From a checkpoint of a small image classifier.
Model: 15M parameters, 32-pixel images, norm layernorm, activation gelu, patch size [4, 4], layers 8, width 384.
Training: 7300 steps, batches of 128, held-out accuracy 84%.
Data: trained on flat shapes of many kinds, plain or patterned, on busy backdrops, 19.2 epochs.
Rows from block 4 of a small image classifier, named by matrix and row number. Rows with one number belong to one neuron. Each number is 128 + 32 x the weight over its row's rms, rounded and kept within 0 to 255. All counts start at 0. Numbers have three digits each. After the name is the row's rms in percent of the matrix's.
After each neuron's rows are labels from the 100 images, of 14976, where the neuron reaches its highest value: "top examples" is what is common among them. Only what is clearly more common there than usual is listed. The data: flat shapes of many kinds, plain or patterned, on busy backdrops.
# fc1: MLP up (model.blocks.4.mlp.fc1.weight, 1536x384), inputs 0-191
# fc2: MLP down (model.blocks.4.mlp.fc2.weight, 384x1536, transposed), outputs 0-191

fc1.700 102:106133148150120163160197117115103134110139132104147129144172153084154148132116166155156155093167105084102151150149108150150116090099135141112134107053134140079165116126063142131103134106101163154160126153126076124116145041112150151062115115070114152101103128168198135140125174172099171132064125091162135143065143081125190110111154133174069136213112148101085172142120114173134173052121197153143119153088108103112122105172109211132126130132089152149121092124149085121138138096132122159161154124108138110191146107131157108169098163121116110135121178130106172089161125161144169162
fc2.700 103:130137096090153091101162158111117109169152151130093098119128107136104118153090114128101138142162048136120148074067170142139101151114185142169164116161109154197167211112141174141174123119137181156149135152127161091089104144108113087144194097164126116091162133129128144173093043085128090130153094117133157152121132140094125145138157065089132182074083130061187130120121147140151141130132095118138100092150206108106140115094152106094100153117165152115112176102098105141063112126113138156137144131099150160096131163120165124100085166129144149149118112115160065096151145170113149111
top examples: grey shape; its colour: grey

fc1.505 090:084155150120116152127131114181075113131068126139069208155138118139143125085093148137133139124156174137148117160145143142160124115173115144157132118147117086110158049076195145091136104133159125120214119075111134119056080156134153125170177110116161194129197152146113138153093141122079222155075071164099197086118136149113128151128069152133137107129093051140114166103093155149160146177084124172111148067106090193136123122127127128080159144094171134092134186076083125157065143089097126120146135101123158177177128120104179141121129076134127227109107107110085166146177089113132109104
fc2.505 101:155116190153121124079150151119155144083168128118088075189127142122161110148145133142147154167150130118114137090142092127103114148135083144114124133089135107114097157102161147107074163093154194073072135164154143109092119110160167130102158112110121156137164173136167112051185169081090134108120152174207112102102113133071072132160140187110072191109118142200185108164161124104123156122124102138118165135160082096141087105123124122175055124201158131093141118124130114093123104079095120176175143107102116120149142123161164146139125132113160151133131048118155159135116136129127136125
top examples: green shape; its colour: green

fc1.163 101:156147117093141137096162144150150140142101159109164141182255057149135159103095122118102095133113165151156192125132130166153100115126138095103106152154096106134084138171099134190144136141145162120130123140104140136160149153184177131099091110172094123117117148142052158110167093082087149079099164099140111092089107113071106101123125147084123126038117163089131163109089094074174056115099120158106110127134095131091070111124037155147159164059131156161125115099173152068133165120133115096127093163164091118112071121164145174113074150088218140088131111127134200124171101146139131170
fc2.163 104:169132140106163152147064156137146114110183150108127129106121100079161128166139184133142108110099109126132163178181226067149162162126138120128140130156114149114154122092093105116148100121126091111118112131122109132091114163063111103166190141115130105109151121082117110145121111155118171129167121141133148131135105122111139140174109103125163155154121119120111128146091135131116149081127148129122155157140094120132170086095138146140166124162173145098117081155105116147109163126156151135153173174157120143194097152062138091117153126102124155152148210106135141091108134116135117125
top examples: green shape; its colour: green; its colour: teal

fc1.524 097:143124101104100137107151099165122116173114105098071128161127150150132121144118152167124148076112161172137151137164101151138161143130156126086158113137149176133156084061133122081140107126098085113167102144100106133123132133182165090210129115119149131084197179167183098156093127172159064061177100141153146088150070163178126149123090143067137150140093114185152170111132110111124137120185108161153173081135079110148087100085115147124094119120161151159081106113186102108075096109117102110188161128147115103107108098145132063100172167125100192110082159132176105177099115104133128203
fc2.524 107:113119149164171129178180126164180136101131132161138170147113117138147149103138114125137109172156139139158147139170116123102139130124091116134114114093118103097117150112130100130131137118120116139113129127129144128152140146163136170075175123160164125129116096118132179091139129118140159125088113122128153142104169139144135119121120182151080100121129144123169126166147123151149147132120119113139099111091129120137129160166118115151109118140112143133162148153112110161075111154066091142098122161111143166125125113151122147145105152138163145100117147142086109150114120123117129066
top examples: its colour: pink

fc1.726 103:119127111107140133176119147140197103124116142092134111094135129140132137160088106093168099082121135161047096178127166142151102128107121129136101149050141110089101146080125232111110111140118194107173094137154086153172143165180130120117111097129145145103148216169117131126109165149177070113184125160115138191142087139178083119146102118082130152143127187128158092129144121027128137144123112096107088098161177164110103148130144082157184158119111165152096050132129107193067112156137136181166123129163136176098158135167160099092165155093134098130129112126158122110117199117215154122
fc2.726 094:130192090166133166127137144125160101138137096131176143089065116107118184120174107139083120151106095138153131116150131115113133156174125154154149136107089173100133136094132105153186099140156129182181181083082051136171081113129136108153171162139125094121142138095137095150121068131095155159122126137182107133159157145109122203131131128146126161123074124132138161148121145162112129111174166105085126147133161125135131135096116122193078082129095130137114099146155060143132088105131127122096173144146153141130103145064147097132154108145189136170119185200111112147125112091100169149
top examples: its colour: pink

fc1.13 100:152054187067121117136134088088119053080119105164086133113123154110175082181157119106133205126163166097196182132102077151118160119098129091125156113124107107095097145124153176127097125109143115093169115170112171106162172100122150144109145121105074176167122127089116137120131084140132078091136140150093092034104128108110103111168079107113139201078128131134115164161133110148100113092084144113154076094149184169168054092099083171096093142131076157131113136149121143143118098145118107160175124082095129116155083095099193159097118142103143144152128177125082139127104199139162123125
fc2.13 101:158112117134113161139088156204145097137124126118093116127157112123089140082125070161174057173190110081143172144140166083165118111134110089218125208131115150126133103100126069109158105141149166129140143160164133122105081156091135102028129119168093078108121090161138120155099171152136155180127163115128128138138088113119138190121122154135102128109188158098164115127117144066130114080108120134119155117057152103152145087131118138111156135083146133132104117087105171129147163059158136085137110103145122139122128111103113142117179167105165144098123132105156027121117070100152096123
top examples: grey shape; its colour: grey

fc1.584 096:183115105151119147123094077142105188181094196119131146107152093215106116123097130128103161169105171182127137136127114109121163128124050081157093127083143140146065113148073161129160129089125180131120173142100134082104188119161142107194160153131139157034079117129150118075129147110194076126108104099142109082130173149086146144124104079094140107102063139170182085128178133139128106108166105135115109086095124101115140126107128136121111161156036157132110175144122106123075097116111126160097120146177162119068112138131124117109138139134182143120079140119103181121093207136109152094
fc2.584 099:146129127102111112094089162152145154133108109151146160121111113133135112134123112130122140143118098134122099089160134111129124129146113126094096117136092181104114127130127111121159102141165111135134130176096123157083161117097151066137165112128125094125180089145087116144168158119132099136135138143154132089123109113159125132148126127114164151106105075077160104135107136145128142177119144127132135126120122153095138192106134132129160127185129118100078133081137108048122144125132119100153143138105167149126148128091147116123133133101131128129099125128133113119088134152110108130
top examples: grey shape; its colour: grey; white shape; its colour: white

fc1.482 096:105133124126145124139166151125150142150159148119105107145103098111111155174114110104190166083119127118170134145124149111133110085140104124152080141149154174088170148083150072145136153093146093126142131104166152138112130140111147220098179164160163142136101100120057078105131169150106066144084163138162131164135111119096121110115108209109133110123180158132157129038079126162126144177115092136175101092144108139151148132112126214145071156119107128144145135129156126115143148132155073161081093103120178133110152044111103078167133073158168128105122134084081188176103134141159070182
fc2.482 098:109087132126088088125105113103088126084120081124142093091115140094115097123125149130125140106108153144175113113164114168174094171197141131141136138122130088131062100108189115096138149182114182074103120116134090097111150140166154148100079108159104147088157157160179148123131146113103150068146141177080087079162190127119120113100164197112132122138084101105083116169145110111123145123147114153080137130135083177123078144119139082149090133183127108141145116183129133118112124186104118122150194077133072100170130092160125123078095123124121135158175117144134139113122141152152130143
top examples: grey shape; its colour: grey

fc1.441 102:103115140164130162169194167069155132103077164146094147130111120141135151097123128088151115101124124088144177087138136144101178175108109137150150176130139176144160143112155159117133130134136128183103107075123095123140166159208097126130149219134127073118143074091196131139143166086048153114165165142149149111089132123142082106137106143113056123107153118094169155110088187111076129106145144133135124102125131141096145162097160161150121085136135064151159141063081103099121114084158198122127108140132068117161164139179119130161151161107095143133124097180102148154127102121208176117
fc2.441 104:122131064129093117142068196122131124162127144119168079099137166099158139144094147162101142173117119115069136117182125124110135156099178161096094107207118127092130171141099135090171126117127145131160140139120099105136149128086140113150133162095140113063152123148100137134122084127172081102109165137108115112151166114110168119162134113145171173125120140107177148118098085105145156168125144143159125096170108158107167136143105122122137185133129107145083099139116158141159118114132114146157118119150177154136144178120141164153113146115137181117113154128113123144171128123085104103
top examples: black shape; its colour: black

fc1.339 097:204177089121099127185114103130121126117107113075125130058186169106173130172179124111135129096103162117090180165168149074158161081102108094118066089147148127194143104139173117087145131130119175153104184082144100119126135123129113061150139198129158127139105036121190069117162162131171137202113100044147102136114125145159113152081118111134103131137146167111151154128137138146153097146065079093115114117109141127169126150087128172139147091143149082132132126091119128188104179102162130152111114135118133156125131127125113100136102093086099155161117152146092142123134112091130154138
fc2.339 096:077137149074129070155115091134130082144107120166162132138137118130124099090082165114088077105141112161144126074132120167139090119138146098102211154093115136088136142129080102142095116096143108130118099115131150127173159038159108140110129094120091153098165125131094129130159083100099099147128110165090146114109169149102142106121129141159161118090142030109165161141077151094158148144157089142096143177117130150118076109129150082092073108180104107121167156194109091062109123124078146081106194111149148134091109151111105130090073136135107127107122120121167096169115144169124139125
top examples: grey shape; green shape; its colour: grey; its colour: green

fc1.227 099:058069185109093148098174138062155080098167181140104153093130143067147085132100082095118143132132109106126153135098158090131096116141083144140146145134094177131139143091063130190126163111123166135130167143088117154136120104164141145087148139155200077115153110082130131086133119089131143111078121134144128175108152116087152102171111124178083183113136165109178086138171169136143102164111131072137118174131051106126110099154147097175222095136137135119120139098146100176161077136142094123118075114181115153143146086119175209121062111141116193117134106096175129123190098071087077199
fc2.227 100:169186114152138163105129136157122129099129096118118105154196116174132194102152098122143146149180143141101119185095110151121165129112054110167154131131130108138156138176187139115160092134154132171138118101143072162112128143100171117168051097150126187113093120179134116168131134137097135107071128163137110123151130163139142104118182135134126101093154088150147148106127100139114127074174113160095146099143115155131112109152112172102123108126108137151089082124092105158166149171122073142120088154145143047139123095123121133119157162079086058102112162093145154159102155109066166113
top examples: green shape; its colour: green

fc1.692 105:159179100068137114168130128157118195118171118134088139112145104146129133115044135110153108151118154116174145183147093056136158152149095156140179124199141098129159156101096104188161112162149117062139143118172155131169165086135079087056087129140242158117113144143131113078120110071143153107110160138165141059104159105139171112111108160149106137088150148163074111125151176086114085109135131101107082148119138172130205121169093089142119113117102105112144111153106161107104120118138149096100071197105154115137152140129052024147105164132116115125123126118122128161041095063113122127
fc2.692 100:142096131155131101138104146145143090122169083072133122099061141133069152187147169144100206177119117106133131083136130117155145124129146115150070119123183205145120150117136140130132095166147152136130126082094039118149117127113172132128129151115077134109112148160113145183141091126151125107193105118110167099150136127109137122109115108155128112139176164140099128129112115163107101151147161158109092076119191130165108195151123134083094124117110144141129143140112086106140107095122086132138118116129150106119091179147122117163151092089111133156136121092107131131145176142154140181
top examples: green shape; its colour: green

fc1.292 098:133153093102143091149114122144101105131112106112175150066113123161095057123102111094175130122126075068150151150180145167185118118106155071190209074107095160103113167128116115144090110169148128115126107155121134188117128180105077132092021140109155141116157179154116176132131170126112159122151075125138123144145102159141154130111177120181095114100122150133159147128152172104083152102171119083213196113117117180118120162126080115167135140092174137106144123151129101128081103140115139144123209107144138114165157115128102085164207168148163163063130173156063183164094159206127128146
fc2.292 106:158140136162148121090133145125154119159159083134156147104081109138117146152151090134154134122137161181055124162146152104122134111158156151132128118208141157086125146186116126147142132158124156111121154145073021095118146144083124136124139096139165117131141140102113062199153105095152113141108175139127102102132073140122109097164081143148101116176168124102104111123099183154146150153121082179076161105132177111137139082138159038106130196102165107123082151147171148139130150108166070109123141114147154205144113143104144127144140097126115121103066146132104085136128136132107098156
top examples: green shape; yellow shape; its colour: green; its colour: orange

fc1.615 106:154183115150158192136118049061121078118130144173115162108115073105183132172178112135097093165130107143139089172127094124104149088137105126107141125106050113142176094108154133051171104114133134096093103124130117161091124116164121111038104143142130134161127126079137112018070148180128158157107140103146108165143144099131128105099102188137128098147092054172164093153085140120112121139087155141146130142133155109148125132185118180129118116171127089127112098138123080082163137094202181152097066137172080135116118094182153126129110082095137058143087115136107141126124139159182128140
fc2.615 106:173131135131152145133062177173085110124131112069077104127128151152144133097151181157052128118060112149120170133098127164108144103102168141121122155089131155140114118118126173187131130091094124176207142160124105114123105154068091115134065111150117086108167102156149129127160160119146111128117095165068111131156129136144157064132148139159132098121164137101147137157163118127144078096121135177097134104108104133134145191068159146089160190139116148104075109078149170112106191139149154092141110089139115119089088159094101140099124142088095099106119159143151097136099158034072114080
top examples: grey shape; teal shape; its colour: grey; its colour: teal

fc1.19 105:078147120168147144118128123146114136075118105141149165131089131100160120114154092167066145089196147144152125169190155107160092130180139128100133106172194116138119170126096163117121116115169145148105074155171127127114102183109150156123103119142103104118081054087149087110149194108089163156109248081178109126149104153092117137180147142114180158104130134131159164141155120141132169133093110080150106148144130157107102158125085108130106129121104189151086143109161116155095131110118127159119128129122084196149086136118158127212128080150150138150142149148117118076116132117144132056
fc2.19 099:136111136166113119110119127150129111135112099123097079149164124165170142138122155121130127171098151129123124140162137086090140145116167138114168142123136121169164136105116071111134108185134149113099117150074093141092130123079113131168127138100150134121194121167126098169082101136139128142125132131136095119151139105105158142178143148160149099126133112133162143084148166139110087163095139147138146132126086120132107120099120120139153119107113118154144136148146152144140151101151119120168147102153151166159167174139151149092137122134141141184151128100143095101144113157041121124
top examples: green shape; its colour: green; count: one